A small spectrogram enhancement model, trained from scratch.
Model: 3.33M parameters, log mel input, arch unet, norm batchnorm, activation mish.
Training: muon at rate 0.016, 8200 steps, batches of 256.
Rows from block 4 of a small spectrogram enhancement model, named by matrix and row number. Rows with one number belong to one channel. Each number is 200 + 40 x the weight over its row's rms, rounded and kept within 0 to 999. All counts start at 0.
Before each channel's rows are labels from the 100 clips, of 14848, where the channel reaches its highest value: "peak in band" is the frequency band that holds the peak; "strongest on" is what is common among them. Only what is clearly more common there than usual is listed. The data: phrases spoken by 400 fixed synthetic voices.
# convs0: first 3x3 conv (model.mid.0.convs.0.weight, 192x192x3x3, each kernel summed), inputs 64-127
# convs1: second 3x3 conv (model.mid.0.convs.1.weight, 192x192x3x3, transposed, each kernel summed), outputs 64-127

peak in band: 2000 to 4000 Hz
strongest on: clipping
convs0.111,147,290,200,178,227,171,213,236,224,111,132,218,195,231,196,207,203,242,202,154,179,184,187,175,167,154,208,179,268,222,197,216,231,219,206,249,213,248,176,199,264,174,223,221,171,214,155,275,200,159,202,244,197,157,218,217,265,229,155,208,219,194,177,163
convs1.111,212,177,244,237,144,180,137,210,186,224,232,177,172,190,220,161,225,221,149,209,201,243,231,167,184,246,231,208,204,236,187,194,175,202,255,185,194,220,180,200,237,202,215,146,211,175,189,145,175,258,157,193,151,189,208,202,166,216,226,184,250,258,212,214

peak in band: 1000 to 2000 Hz
strongest on: reverberation
convs0.12,251,162,236,213,206,139,131,86,208,220,182,164,252,168,153,212,201,187,247,192,251,186,214,154,194,206,274,243,228,191,223,248,203,149,207,137,207,224,200,224,200,119,138,234,200,186,177,199,167,179,167,226,256,191,164,204,197,256,166,212,169,189,231,201
convs1.12,249,280,209,179,199,230,265,182,130,172,175,311,147,280,168,211,150,172,203,167,209,194,214,233,227,168,222,229,213,232,249,173,210,212,178,218,228,187,245,217,196,221,137,209,204,179,226,191,151,175,195,136,193,205,186,135,219,176,192,188,223,253,187,222

peak in band: 250 to 500 Hz
strongest on: thin (high-pass)
convs0.184,206,133,241,240,170,162,202,192,198,180,275,192,206,335,269,213,249,271,163,158,208,159,230,239,165,247,150,195,211,185,189,241,220,233,195,154,221,141,172,201,220,184,207,139,191,198,196,208,306,132,249,271,267,217,200,200,201,176,237,219,206,205,178,177
convs1.184,173,234,227,222,160,206,186,165,181,256,200,178,226,257,158,263,169,159,227,149,179,120,233,254,213,229,150,214,144,132,85,168,194,241,163,221,201,254,223,173,135,213,194,216,167,234,221,152,237,192,174,157,138,177,175,211,299,272,225,221,231,213,243,194

peak in band: 1000 to 2000 Hz
strongest on: thin (high-pass)
convs0.59,140,121,115,249,208,218,227,256,241,207,214,194,158,219,179,252,218,196,187,195,191,198,211,161,238,223,203,207,194,197,139,220,239,225,247,197,195,160,191,206,179,222,198,225,275,198,197,183,199,174,182,208,253,256,210,217,175,205,205,154,165,118,146,187
convs1.59,226,218,178,214,210,191,190,217,209,219,170,191,239,168,189,160,262,186,161,120,173,177,149,202,191,277,207,202,168,204,231,225,197,224,145,179,208,185,227,211,187,208,223,217,148,170,243,119,235,173,153,148,108,160,180,222,237,221,191,216,232,236,180,187

peak in band: 1000 to 2000 Hz
strongest on: thin (high-pass); white noise
convs0.18,168,263,234,180,159,190,212,216,279,136,196,180,211,262,136,168,157,186,122,142,224,185,164,154,218,157,224,228,225,246,241,223,203,159,225,265,187,229,277,175,154,237,163,132,176,245,176,170,200,211,192,114,224,227,213,140,220,229,289,165,177,181,225,298
convs1.18,181,235,190,216,199,175,164,193,123,166,210,236,200,244,282,182,204,210,222,241,184,194,241,212,193,223,190,118,144,252,242,194,171,159,204,226,144,196,113,236,204,197,180,209,225,229,144,215,216,242,182,193,174,242,165,200,246,158,194,135,208,199,200,204

peak in band: 500 to 1000 Hz
strongest on: clipping
convs0.38,213,215,242,189,252,211,208,110,201,230,203,202,158,134,144,158,169,210,215,215,137,196,171,194,136,192,208,226,162,146,171,168,218,157,191,177,216,196,223,186,225,101,302,176,171,170,183,209,195,261,198,202,135,195,112,177,171,143,212,248,252,184,207,253
convs1.38,271,130,237,200,184,180,216,214,253,179,116,184,137,151,191,171,214,174,271,199,223,220,272,148,205,153,165,142,272,211,247,218,239,225,192,197,182,285,151,149,148,211,173,187,168,250,227,251,257,278,186,159,184,199,223,171,162,217,161,172,204,169,244,198

peak in band: 2000 to 4000 Hz
strongest on: clipping
convs0.87,184,197,182,169,226,198,160,182,199,256,199,155,231,181,207,258,99,205,208,183,111,201,225,154,192,184,141,207,149,180,200,202,194,254,239,149,146,224,199,243,150,191,234,183,215,196,194,265,180,184,197,191,175,163,149,89,157,224,165,259,217,168,178,167
convs1.87,256,228,208,265,220,163,220,210,233,176,194,229,155,187,223,194,281,265,254,165,190,240,214,221,188,202,238,201,227,173,228,213,246,143,187,221,231,231,232,223,229,236,142,239,83,204,195,91,228,229,233,191,208,221,194,215,239,186,230,179,200,198,163,200

peak in band: 250 to 500 Hz
strongest on: thin (high-pass); deep voice
convs0.122,231,109,242,165,169,182,221,148,150,231,230,214,145,141,175,185,182,165,206,203,293,273,174,192,244,167,233,192,238,211,198,198,227,174,196,226,149,177,187,164,189,190,220,199,196,191,101,190,207,202,205,212,188,188,169,204,237,189,180,225,195,197,231,210
convs1.122,253,255,187,193,246,211,179,250,159,130,239,187,197,215,183,237,188,219,218,229,120,181,283,168,158,169,116,169,206,101,196,162,280,173,190,193,149,312,217,219,169,208,189,149,166,255,255,191,231,211,168,232,248,194,198,248,253,180,250,260,168,148,181,168

peak in band: 1000 to 2000 Hz; 250 to 500 Hz
strongest on: thin (high-pass)
convs0.136,124,173,93,259,179,206,214,244,208,164,206,131,212,224,162,138,206,191,176,205,274,186,209,179,166,199,180,200,228,202,161,263,195,211,152,232,196,192,239,167,175,164,188,112,184,126,231,154,160,201,170,185,182,188,193,200,130,238,214,257,243,197,234,251
convs1.136,148,211,215,165,145,214,147,257,227,215,270,172,185,223,159,179,161,118,164,140,164,186,171,145,228,247,205,180,223,264,186,230,154,182,167,94,200,198,142,193,236,280,245,251,208,311,202,209,188,171,203,204,189,213,174,149,181,210,187,197,171,218,178,218

peak in band: 500 to 1000 Hz; 1000 to 2000 Hz
strongest on: thin (high-pass)
convs0.82,162,196,160,218,176,197,216,257,179,197,190,121,228,194,145,209,168,229,166,205,248,142,169,238,223,157,295,246,207,194,166,128,214,168,174,170,150,222,245,246,192,170,254,281,181,165,247,233,282,156,219,205,201,159,150,139,173,226,261,193,238,243,207,159
convs1.82,271,209,204,194,184,119,171,171,221,138,147,198,148,195,232,168,183,151,282,206,158,226,231,206,194,277,153,157,158,148,186,209,182,244,153,213,186,222,128,144,241,145,200,210,208,229,176,192,193,204,194,213,163,218,229,226,170,177,125,204,206,190,209,290

peak in band: 2000 to 4000 Hz
strongest on: thin (high-pass)
convs0.189,217,174,211,186,227,145,219,198,242,247,213,201,176,151,94,243,230,218,159,252,224,293,200,230,213,119,208,190,123,189,279,263,179,252,189,228,87,214,265,126,238,223,191,172,227,218,231,183,189,176,254,164,177,242,242,184,214,178,128,208,227,159,131,196
convs1.189,176,233,200,185,163,173,217,187,187,180,214,178,217,185,193,171,228,195,180,128,206,48,181,181,205,195,252,281,173,150,121,213,231,246,158,195,229,187,198,249,219,104,248,219,211,188,103,124,220,220,180,173,155,175,170,200,197,205,191,209,171,209,208,100

peak in band: 500 to 1000 Hz; 1000 to 2000 Hz
strongest on: reverberation
convs0.22,307,204,233,202,184,101,208,120,192,205,155,214,140,260,172,255,174,195,197,246,180,209,195,177,174,208,209,215,139,190,187,234,172,177,204,194,134,169,198,207,185,180,139,231,189,240,145,174,143,246,178,244,195,182,178,237,271,154,187,236,198,154,181,278
convs1.22,207,204,216,158,139,211,137,224,206,201,246,296,143,227,249,179,292,239,178,179,160,229,195,203,250,259,217,198,127,207,228,158,216,224,169,176,266,306,233,235,177,205,120,270,233,216,202,216,245,174,186,155,251,156,167,181,221,204,192,195,204,214,271,145

peak in band: 500 to 1000 Hz
strongest on: thin (high-pass); white noise
convs0.93,175,141,240,221,199,263,218,210,158,158,239,240,161,215,192,186,196,159,204,210,188,160,194,242,193,184,196,193,243,96,229,173,259,207,159,195,173,193,211,142,240,259,191,108,171,247,157,159,153,215,165,175,228,195,158,217,238,210,275,100,193,202,162,173
convs1.93,227,208,122,178,156,234,200,164,273,209,209,213,215,151,221,163,271,203,137,209,256,243,272,171,183,190,138,162,215,219,190,202,182,140,199,220,178,199,193,225,174,140,232,302,250,202,208,220,236,168,276,221,215,200,147,224,155,174,165,200,168,256,206,231

peak in band: 250 to 500 Hz
strongest on: white noise; clipping
convs0.173,212,249,167,248,234,229,126,203,199,257,199,152,187,162,184,267,190,201,213,167,200,270,183,168,263,157,200,144,149,150,204,220,176,183,258,285,114,201,260,142,207,177,178,101,185,146,184,328,228,183,164,206,192,210,207,195,199,171,210,223,288,214,209,161
convs1.173,276,184,206,135,198,141,225,134,204,186,217,207,195,175,202,118,203,141,214,164,189,67,242,216,164,187,170,231,151,232,152,206,222,159,227,200,150,162,180,192,189,191,168,233,213,212,219,63,199,177,198,224,278,203,275,202,177,180,210,181,103,201,238,161

peak in band: 500 to 1000 Hz
strongest on: mains hum; thin (high-pass)
convs0.6,364,146,219,253,233,188,205,191,154,269,262,213,183,235,141,209,228,197,243,184,165,233,226,211,179,201,197,197,191,124,152,180,193,186,232,206,258,178,164,174,91,205,170,261,256,228,150,186,236,244,193,288,176,200,221,249,208,194,220,253,199,191,216,140
convs1.6,161,234,166,145,219,144,240,191,123,276,201,178,225,131,230,229,184,213,225,254,207,134,183,227,223,207,224,277,189,217,271,174,291,239,172,228,180,215,245,227,165,184,294,251,266,205,202,193,218,164,210,130,245,195,218,174,80,149,284,233,167,256,181,155

peak in band: 1000 to 2000 Hz
strongest on: thin (high-pass); white noise
convs0.30,214,214,216,187,183,161,119,191,208,178,269,189,179,161,225,157,199,202,150,159,267,207,215,204,214,228,294,200,273,199,209,238,205,198,173,219,205,220,203,203,226,202,136,184,227,176,194,230,232,178,143,176,250,194,249,190,161,290,177,219,165,156,181,186
convs1.30,212,195,145,196,228,234,231,172,181,180,193,179,190,229,141,273,196,156,178,138,232,189,246,186,151,192,140,154,180,202,192,184,169,161,226,274,127,214,220,157,232,217,262,214,194,100,143,225,233,237,219,246,228,228,166,167,170,142,323,194,230,221,179,144

peak in band: 2000 to 4000 Hz
strongest on: thin (high-pass)
convs0.141,211,182,105,158,218,214,205,228,231,209,178,233,159,235,195,162,240,169,249,225,223,176,229,231,199,157,206,118,155,160,235,189,229,246,201,201,199,179,159,188,222,147,216,171,186,214,196,195,178,197,231,160,182,184,190,229,191,199,184,135,188,231,181,205
convs1.141,227,224,167,223,180,222,197,193,237,179,231,141,232,85,232,111,220,237,141,164,194,209,178,165,212,214,226,267,172,218,184,236,180,176,182,147,195,206,276,294,220,234,215,272,159,213,209,205,161,212,179,158,117,167,191,228,211,241,201,225,163,192,202,165

peak in band: 0 to 250 Hz
strongest on: thin (high-pass); clipping
convs0.28,188,183,202,232,247,199,189,162,164,197,102,250,154,273,186,186,185,187,210,145,197,136,221,194,132,193,224,113,173,178,124,178,121,197,201,157,169,176,207,175,278,231,249,157,194,174,157,199,312,119,164,117,234,277,163,193,166,194,176,241,150,200,229,214
convs1.28,235,257,158,224,230,192,175,225,179,165,231,143,227,161,173,276,136,201,221,210,223,200,196,228,197,227,216,186,217,196,176,271,176,241,192,210,192,259,275,206,116,260,117,261,218,203,222,201,180,229,125,189,146,190,211,224,292,260,218,189,264,186,184,173

peak in band: 500 to 1000 Hz
strongest on: thin (high-pass); deep voice
convs0.20,167,257,282,188,196,248,230,200,152,211,212,151,164,137,204,134,160,232,163,246,176,152,192,197,255,200,226,166,221,159,177,195,214,190,140,144,229,204,186,184,176,156,238,223,201,184,203,193,266,237,228,201,203,185,167,271,208,170,194,172,189,189,204,210
convs1.20,168,253,167,203,255,159,100,235,238,210,185,229,115,207,135,255,236,229,241,196,201,231,169,233,184,158,176,217,203,193,183,154,155,231,190,134,225,162,229,196,170,195,219,185,196,180,251,162,205,214,137,229,224,203,240,219,186,240,220,185,211,212,192,171

peak in band: 1000 to 2000 Hz; 500 to 1000 Hz
strongest on: clipping
convs0.68,215,239,193,171,159,188,200,238,191,221,216,255,180,168,207,232,124,206,268,244,203,222,144,230,145,193,238,230,182,237,214,207,208,157,175,220,189,190,274,274,143,225,133,263,143,155,251,180,280,168,137,177,173,240,209,210,170,150,174,148,174,170,201,189
convs1.68,100,170,163,143,161,187,206,232,162,198,229,141,151,221,233,201,239,199,164,199,168,155,154,225,197,176,129,180,189,106,200,201,167,200,204,171,173,236,116,189,210,150,276,184,209,280,225,198,157,180,166,141,250,210,181,199,156,174,213,126,214,231,186,240